python train.py --horizontal_flip=true --encoder_norm="layernorm" --encoder_mlp_ratio=3 --encoder_patch_size=[4, 4] --fusion_encoder_head_dim=32 --fusion_encoder_positions="learned" --beta2=0.99 --max_steps=7100
Rows from block 4 of the image encoder of a small model that answers yes/no questions on an image's attributes, named by matrix and row number. Rows with one number belong to one neuron. Each number is 500 + 40 x the weight over its row's rms, rounded and kept within 0 to 999. All counts start at 0. Numbers have three digits each.
After each neuron's rows are labels from the 100 images, of 14976, where the neuron reaches its highest value: "responds to" is what is common among them. Only what is clearly more common there than usual is listed. The data: streak pictures of flow and ridge fields. In brackets: how many of the 100.
# fc1: MLP up (encoder.blocks.4.mlp.fc1.weight, 288x96), inputs 0-95
# fc2: MLP down (encoder.blocks.4.mlp.fc2.weight, 96x288, transposed), outputs 0-95

fc1.46:422530467483512493518505490425442491488429445534496505480471508479458546555532531518482510447477554442516532478501482454525528441536494492491502504464491530546491412463525544481470516551537535429496426467467523422528500511493578573498523418426529536582497451519578494527481527457499520574
fc2.46:452521515534438531469481505507439552499480504473495403477450488443504511504405503534427436488449557494478519514537517523537450513516466516514462486498433518515471578494549577476559447503480488512425538523487472562440503533492491410445507481524502534508507437524590598508538478481488500493
responds to: high contrast (100); waves (26)

fc1.263:528472477461512486543468510521492494478471484508449533458492482559552514505436476530572342490518603474505503519534495480492432529445513523462474441433436439502567465495485518445498534515464514514425519485522563527471531533517537462457532496434488558498505505510590529507567484478475506501
fc2.263:506566501496508563507523420464514470526497511431549529517509468563586456460498508479373561491434424492491476506426463505501543518508532529487598554467499454486481496495466482560519491464477476429531557489472483523496531453508501528538470499494519446506491464453427445507452525556555544513
responds to: parallel (39)

fc1.238:499534418493578530462451449516486500513412539514582492437511500536514515529518432510500542439469498510535499509504470502535411494590529571484484540497509496521440438499480495552476501526506515453446474494552520460510529536483577537431488472416482486550505451535565523511478451460516560563
fc2.238:485501547480453484433533551463526517497535474476429527522438505450486569514542482544458406483470544454519517494498500502507497446474452396516462463519539501540516558534532514447505488491519494462545502573488458603516473539511483453475557469514571453518521534481575494519567519536525401483
responds to: whorl (28)

fc1.156:514502499478506500474439477498515511493456494550559481430512521513499488538470459596575507465452522422508449513512495514483459503498528543490476499489419490471500420518440499505465485513474556516452461473466519551564559567513556528445579442427552603533485478547579451503495480467510536523
fc2.156:505569493537549513501518431508490495472544483512461561513537407493545400501552543463368454533462415510477500477518490457502537461469499442505574485503551457474580554507544535504502465468507508505575508537512498461518489480492442465455451530496501454471524506499468447533573512472543502532
responds to: delta (32); loop (26)

fc1.9:506530491460470487430450442448514485504482477495524526454529524543486643529494477486504514439524562458480501459458472498455523470558511538451510520492498480509457394488480494572462529518501534474479435504492499402540520463523538602514492442453564487513481447528508577528553534480501523514
fc2.9:461510493510510522483557509457475511420454437555429499534441512516422491520525531506577447538522577479484511482533488405496565444459472464506541455519525523566492465516555548486525489472547469525497507417477472539542454457485475483512496493482548526524572497414479536559504558530471423499
responds to: turbulent (62); pair of whorls (28)

fc1.14:472493453489506483519495501473509487478560474543463509476510534481509545541530464524481413473445569473531519523464505479534437484534548487483542503373429486517547403431474493435502502598508511507491491437515568504577480479509520521495480452433562563538493512553562527492511505454510482563
fc2.14:492488496528529526437528463490487504452432497470499462497482412601523449504469515508526549507539420516472541524492518502495509490482452551534525523558487482527460466473494508549557472489524515452491528528457454466540515490424456588539426505505547402498525416498380489516477455452523530521
responds to: parallel (76)

fc1.62:484521448498531468424441439438438533457476474556514489408467532456516480510503511566485523453426538435519571551511523486518478507465518529447485508454488499523548427504526529486476474530500517525480450481512543518615498565481535530466518449449553577562542457500519510515488486499504525587
fc2.62:536487492515469493484562499514447470461554459469468517467451438544545409464445521531503502524593471471469563508583519461498582483481447490521559447519485430539519469471540521482543504480490494427486494574441471433515499438500461484435509508476575449515537476515480520523595504471467489512
responds to: high contrast (98)

fc1.231:508494502451513506466457462475479473511471506513579506445516507529455541516525509508488517448467526450523515480523470523506538487557499518490481556439518533475434419513457486517458485506478530429455413471514503415529519499543613612495485419494542505505509419536584553517488574481506537535
fc2.231:449529491544430525439529543463491575464489473432443470559416483516528493528448516466485457519559557502465522558463520451469469503531461480531474508551498546559492537513546566497524469478546490504512529519471468566499486498492431526486465500474551447506515507542474556520588512537515363486
responds to: turbulent (74)

fc1.229:502513485459529459502458470442466478472449498486544567447457538546487585520505477573501460431461571455523507515479483486511445487519566526466502491433456494536500442498471539541479510537459540444452437470507524474539538507524580589511509475465500514538537438545601569511540507497485570519
fc2.229:469562436560468576592558514453448507474476484493415550505450460520565551532488517527424536568516488496425533481527492434503617469542519522483554484502462521548495484503523506515569469482513500454457546479495508508510482486502485465515561454480530554501505487513521470491491517511582548577
responds to: fine streaks (82); high contrast (80); waves (48)

fc1.19:503523432459531484468459460426490447500461479502521506522472495540516569536522473550503418443495597449518535515511481504454471524495526538447519460459460485550507405494444506487467512527465534468447410499500508486532533474529593587536474521461563494550515443548537563534551515475488531521
fc2.19:435485463513475560530494413484534478462558515539436488465502455490449476477503532427487491532441477439522512492526531523507572479499486434501595511406543580563487416557463561523536476491520508455469500478514508499536465512458558520513531478507533543562577502488523489488504552502552478571
responds to: pair of whorls (43); turbulent (27)

fc1.176:500513490467533445443479487470438530476464494557540489422483562407535504506515456545524485458463533437494540491532502478516487522497509508453448473458477483507538358479481518495467509541485550528481475462464544522627512555524566565476513454447533591531516461524551497486494499500495524526
fc2.176:482498497539516497471487459498462485475587489482467499542509446561579386484460509472429475502581441488483545534547519517530507519499526489568553457493488415533494523519550571501509501513487495452511566566518449455522522504477431523452447555467561452493514477519490494552569466435550512531
responds to: delta (26)

fc1.152:485525535449470460486503449460473514500513459538490573428476517507449566521539510520490503450479532454487499491485457481527566515580529464436479524442495537570456419517513504530461502540522576467447463472491458415532519491514549611536505398476539490512533481529588526530484525469501522523
fc2.152:447498478546506526442548518498448547475379492422468449575446490503570469501405510519530494550566570489494542557512553469522507492488436584549515498573458500530481445517544556470569441495528484524465494520492489484464461496505496497471495515452555479530509444522459536522517525526540491519
responds to: turbulent (82)

fc1.203:510502513521526472523524521522473483490446478487465543480496460539566522534419516517542366502547632431494524489530522485494468542412504531469452439447418447544557449491532543444514540515461491482440499458517522531482533501531512459482513529432499530501510490556544497505561497469464490505
fc2.203:498526474487519564531518479449524495479467512423529505516527476596560483483504514514434596504451431500477458473409468516469510524487475547511640532416485468539508477500474466527533490445488513439513509477521515478452511459495544541570478502526483442488467460462415473526515497559539520522
responds to: high contrast (89); waves (36); pair of whorls (28)

fc1.139:527457495479489456551458549510491487521539477555448536479498502507525515535478493532545360484537607447503529510495525460491450524440564508459472458429429469508550456430479521466502532547502500478420472471531561542512501534490513454488487508454515542497485525535619513514561495472459490512
fc2.139:514547488533500534507561500465533464522502521429543500469526467535575441442499511511402539514456426469469492463473482506524534510539495552473631515453444478517495482521463480539548484411518515434486512509488447518513524464481503542521496484504526406509545461461406446516519497552535564496
responds to: waves (26); delta (26)

fc1.24:494481445485505450526445517508468494476434479510503509471498523515532528546453468569532400435485528446501496498512519474475420514502533558464481467404399457524538456483515515472499528511502531494476486471515551551554521542533544493430501468425537545523519478569629465521542528456495519518
fc2.24:520511433516586564499520457537524455484547470525495515501541417530554440472542536544381522533467448462512466483501517468464546515479541457498598535496500409500516543552472499489516448412480526426533519530527471451523540494493519510490492496518491467486519450501462417538534519543558529508
responds to: parallel (58)

fc1.157:514524470481538474459436514512512543526472532491590420467501517551529555519504474505522493445499537478544519523513543498501514469577503572505450571505520524561404395505450491557471458537518483526468511445490500435496487532479543548499525442444505499540490385540528471437488491440527527486
fc2.157:504508516483468468424501508467492479459567452519470536518498511431448560558439554458460455496536529528456490464483497476470497481495491389517509439484595490536549565498553524448508530522525467558551486524515507510550499469489420461456479497486544469482508567485478511539561570482477384489
responds to: whorl (27)

fc1.171:499507493498529466522499533559482487499472479519483550508507465520536519531463477525541398484559600463518527502557506464483437521420536566483473422452434457482577480471492509443494554507444535485411469506493571534491505512487530449463442528415481558484496513556573479529524510462447525505
fc2.171:519566496481494547532525438457511509451508496428521535508492441586590471449505533534387551523459477474500507514426496500474512530493505552515645503421486477528479495505470473561520502463492519443538517503492519545476522456505491547532536500527495461511494464487427464487561509577527545508
responds to: waves (59)

fc1.102:512525492463484488420470434463520495512516513542505526450524523480453574516486461502507499454527547462525475481476491536454535500535537550461541482483491467474493432461461464548453513553458554506488402502509512397522522468518592630544493446506564509520453474547530583478557498480517515511
fc2.102:513463494489512491479510487503508510504528490552468507501498530533433510521458533392535418503587500517470534489571478478437490495545527486491504510488602554574501421504525544485453497527507526576550510488471466493544512468474495514490419479484593485504517495450401541517580537464505415492
responds to: turbulent (38); waves (34); pair of whorls (28)

fc1.18:500492481465461503437518500516485501470529524536466529497534526502507574519477478531476417466521564472553484519527472529488486520582567537493577481497442444434484476453466465529471521579484502480502460515533488448519497444488459612506445544487562437515429535577503551488590500441477469530
fc2.18:475454515487526464453482471514522513494474496534537456465539518494462524508480513453626488501596476492461524466608493481513584489493491541485511450544558539558468399528503527500489494478510522501464523500439462482510529529497473542519482430525607513476552426466460584497542469477495448505
responds to: turbulent (62); pair of whorls (28)

fc1.136:541475506468536435481498463474483488430541464589534489431506549407520510539496438564486500446417500436515486520499452484510459511508535450430476485452483453526536456481509489513478483535471547517542473457468555517592520550492518518463574480456565592515540498512581500467511495460494500539
fc2.136:506514477546504557455511464515490475534573465472494496513503444544552362465458526464455463510520418478472539539552517481511555504480545527527509514483495438503510489514559541495489486484542533422479573568458510479530514490448482506409423508482531442516544481540524441549551451434475499537
responds to: saddle (27)

fc1.109:490504467459554475444445428449504469488484441530524563413487565474477553527492505521503458423454541470496514457522454488475534466528524530501487460467495466546489451480477513542452519510512543529491432496513502437574468465488613596524543459469564531543535433527560551520519496476486515534
fc2.109:445489468531556541507538460466474481417488455535452487455483467467466455499460541517507558562483523461476559519555577485520538459422475512494552471487500481506541399545500511468511462514571536511515492533493526477566462475459558461488427451501549553541555517435470525529528557505456464576
responds to: turbulent (47)

fc1.54:523474466471541471505431484489513521522446542507544462481506507573466688512491458499510508511533565462501457536464510532444431524544514586499478519491527510529474416517471514588472504514491527503498471492502516428467517502496566522519495451465514444504484424554506542470524458461507535484
fc2.54:511466525485489501439523446543485468501578486544472535549527490495409488470505494431492466531552446502495500479525462492467539463518470473492580481508655523534521533464486502462499503493535503563581478451501481442586478482511503473527448484482558482495516551454483445534533594495549446505
responds to: waves (44)

fc1.195:527497508443502477445490470489530438518488500519537514446515523525478581519537477497518498431563562467499500460478442525471517486580534575463525550480475543480437417496458476543440520533461513516448475494510486394500524472541553608537507435484541465540487475554570539517530513486490572511
fc2.195:448527535515414511431534543457463494450497480469442522543423509522477533550432546460521470504546573506477550479491528480467500466505469468515509448549545525566489512503560552494556498508542510509518489521490449540538478482505464516485488461499546460466511468488423501511596558533502351467
responds to: turbulent (54); pair of whorls (33)

fc1.3:522459502487507451546466539524492510465533468528515532422481514480552591500441487504509409452520603433495511486508522474462446513454536540463471483415421460530549443476498487468472518538483534511437486437503557502522500479532545500464505476440564567482492491564608489501540492485474517509
fc2.3:516563515550545545485512471491540474483525488480525535512487403580587405482509537465425561498458428483466464506499469502447502501549526572519618506498521478563514511525471494523515510474466526454518535501497499503517544515494482556514426478502530425502512399493415439490495484496478489517
responds to: delta (38); loop (30); parallel (25)

fc1.237:520533483491483445443489476516507517433499471517508528496502528430536523545489475594546447397462533445508530529435557449491462507543553541472480419460462448532468418499488515526492494583501565556463455505491505533609490525500528520500535484491550575539511477496506497484543503457472549548
fc2.237:514463442558555504454541419548534459527505461524481504485544431515525421449510589470493581501477437469490554501608508516474544493452496444551588457532537410514468519477481476551492515484518534440530504556493519448477496473444547529479485526521533495514504501460419470487482507471491502528
responds to: parallel (40)

fc1.181:473481506495518454526490443463451496475516504557521505454515559537558540524442470539529362481486598417508527526483498496451480518517508545475536486467433483564566421492471519493452476574480525528500468484497519543556536476504557547527535449439546568535520480507565545498539494507504524530
fc2.181:521521468529537502503530440473511457430523506524538510494535449570474439502593553491428554529451366467554513507515473510507518507468544506516520480574460516542521520527438449547562483433509528422522532518483498452545506520480515552503427537501517487528504467513467467541488531472553548578
responds to: loop (36); parallel (28)

fc1.256:459510458490550488505475482454480521487487477579505543464498526462488532566549450514447500427445512453557518526443442478535478454569532453464495508450503477516517451467485479511483484544488527482528403483474544452558499542516592556483538473410493580551456480555573492540466525500517534556
fc2.256:459578486536483505441489530427417547486544475453502427492430460444523524532444483499478432507481511460442471512537522509507541446537480521464422554467484580516459513537532588493536455513507531494490522552499450435499482548498506443427508466506494531534509440522543578523519479469564471508
responds to: waves (30)

fc1.39:514518470467518456494415442460525516501515514555564485408516549498465581520541463484519450408473521468518513491486500504489482498547546524458480554435525492538491404516478523507427471562461576553508469477478525453548515505500542544518540428456548541525503447568586548508502510519528489509
fc2.39:473581465544480486439508486512493481478557410458490489486458537489484497539431534497452564495407503597444503503443525499498528430519493447528496464499558536549480553517563532456525488463542483459562471499497447430560478470492559468438481437523565504531522465469481491532555535509535463484
responds to: whorl (28)

fc1.175:514445497488509479541453506522485514529467447509447560481498475495563541531481509524527381491525604471499527494557536469484441528424528547442453433474420464492574451462492534428506552551496479474423502475515543541475512524521527451458478518450503567484512484519567468520553535478464504516
fc2.175:520574493485507551546526434461527475500487484412557542561491469566590454442492511544436549526485472471494503517430518489447541526490473547531634520433529452540523514511467480540519478466469478458545559502488490506489505491501516541525514479495496445476525472469409450475548487579500532508
responds to: waves (43)

fc1.199:483529480481473511423477465480503497476463512475516543482521496545529593490438456527497434464520581451504534478462472524439465476579530595491582488465492445484466461483452473566484478541488529504492482557538495464551478483519526577541488490498587434512490507576485584509584487481517514516
fc2.199:521461519510543476459482480487522494475504508589474511461522508477399510494556500465543530539521442455494481498565495488486579465500521433499570424540575526528548402494477493498444510501495530510537496451496454499518490492485558502521464420522549553516534475432476567505546562533518392526
responds to: turbulent (42); waves (31)

fc1.279:458523448465538471484462464471476512509500484601503520453460547463503539545521454513471496443435530440547538517496484535505459464533517470474489516395506513517515429440479500432471479550528541491531457497479545491577505488477562528481510443412535557553504467517601493535470505467525563568
fc2.279:448547517560463526429529524484453555496507486475483500558481435518578472505500572502479549496530452524497521545524512470517550478489448467540472486539482476524540490481559559559530466451535463460453475591479435517499480540465412589478455502507498440498519410582456539489530471482537462502
responds to: waves (44)

fc1.166:517476502443521445552436510488493489498481471513511541439494510520500617505467493526530406443527599438500481489517500463468467544500524563441440494435485448550500439522526550520465517516458549524461473459473521450515548498540569502529529488482514507503514413522612545509564519479485517491
fc2.166:469570448529531555429506458499482458473527475444517497529503481541498480487507501520429586565452459474491541479486503489490546474494501560547604514486516524521555438490498484536504467485490463476502513454464491401508474451463589512493466449485549479509515504468405441530580541506586494542
responds to: turbulent (56)

fc1.85:486525478512497490408512486502459546467407511532513465467514553488511484511548479554523521499543524423520535487562561465517536495454502527486463481583511474509522383504474448512494465488520523572456411566464531536581504522518529509492490511456567539570522471525425515473530453434510546505
fc2.85:474447521497459451448552466500539466537609548548504538535529438541557441493442524457495461489597459506495508460507476484421527482527524456536582461462548446491511558435513471503512510491481474539483536525553490479509491553470439547491455563467551462545487537553489476545564514503456475522
responds to: fine streaks (94); high contrast (93); parallel (42)

fc1.250:543495495452509462452431491492512486507496532582576503446491558496523624536503458555536440413510553435526514500477513451493488467525552593462478536439473485554495432490464517539445483496477526499484431534464517490556549550536524522469493443436535513529490428510515530489509519462476520511
fc2.250:455531481517504540456580478495505476478581515446461473502495446518482347487457570413441416535505480484479504514519488474475547493516507509507551486502545460533508500469499546460585529468527515489542531508471484478516476470474541540430473568521569495510539475506411505475557539503512444500
responds to: waves (40); turbulent (33)

fc1.146:487499450475589509473451467486511452517425484499558483472500539579486541528500458483530499462556506484525495512519488525478479455561533603480486554482534521543460370499477489535464497526490520511444501441498517430520520507484590557511489446442525494551494407532545540522462498464504573490
fc2.146:438514506489436489442528529461487500439505440499434564539464507461490516524468536514508407473514570493465549488494460465464469515528485379509511453557542511504502580461521537445506543508541487487547471548536491567554477473471459487500512516510517465524487486487506491570519575510481369463
responds to: whorl (41)

fc1.123:460522457465534509467482447445492485497466474491525537493493553599443617565492486463496511463528520500494526516463491485476473429549511560504513502496534513592479408486515501540511517537521507496485476489491488383507462446485574599548449436456531480542523452516551545525513532499514506524
fc2.123:451489494521513512504558566496460486429499467513431553485452513488448495539516571508540468556468590493489553485557479451561494449439478467494482481519506575536551492493561552474476512530558455539529508465481501539543456455470512405480497472501489539536547512440523525571476596524458450533
responds to: high contrast (100); pair of whorls (58)

fc1.246:477534483457519493434461447454495474523472471502542537485494517552467646526492474492522505453533522487499493476455495523456492478560534545466506526473532518527474434496478495593470499525486552465470441499513481373516517474527573601573484438486500457492495455520520571539537548499506526501
fc2.246:462474516514497521516538528491434469442489451499435525531441548528435547517508552509508437570561576498445543522494502410533536482483475494527511470503543536595515456542556523476511503457537467576527500447471487508509471461457456437501484446520557495538541513420484543540512573538467445528
responds to: turbulent (66); pair of whorls (26)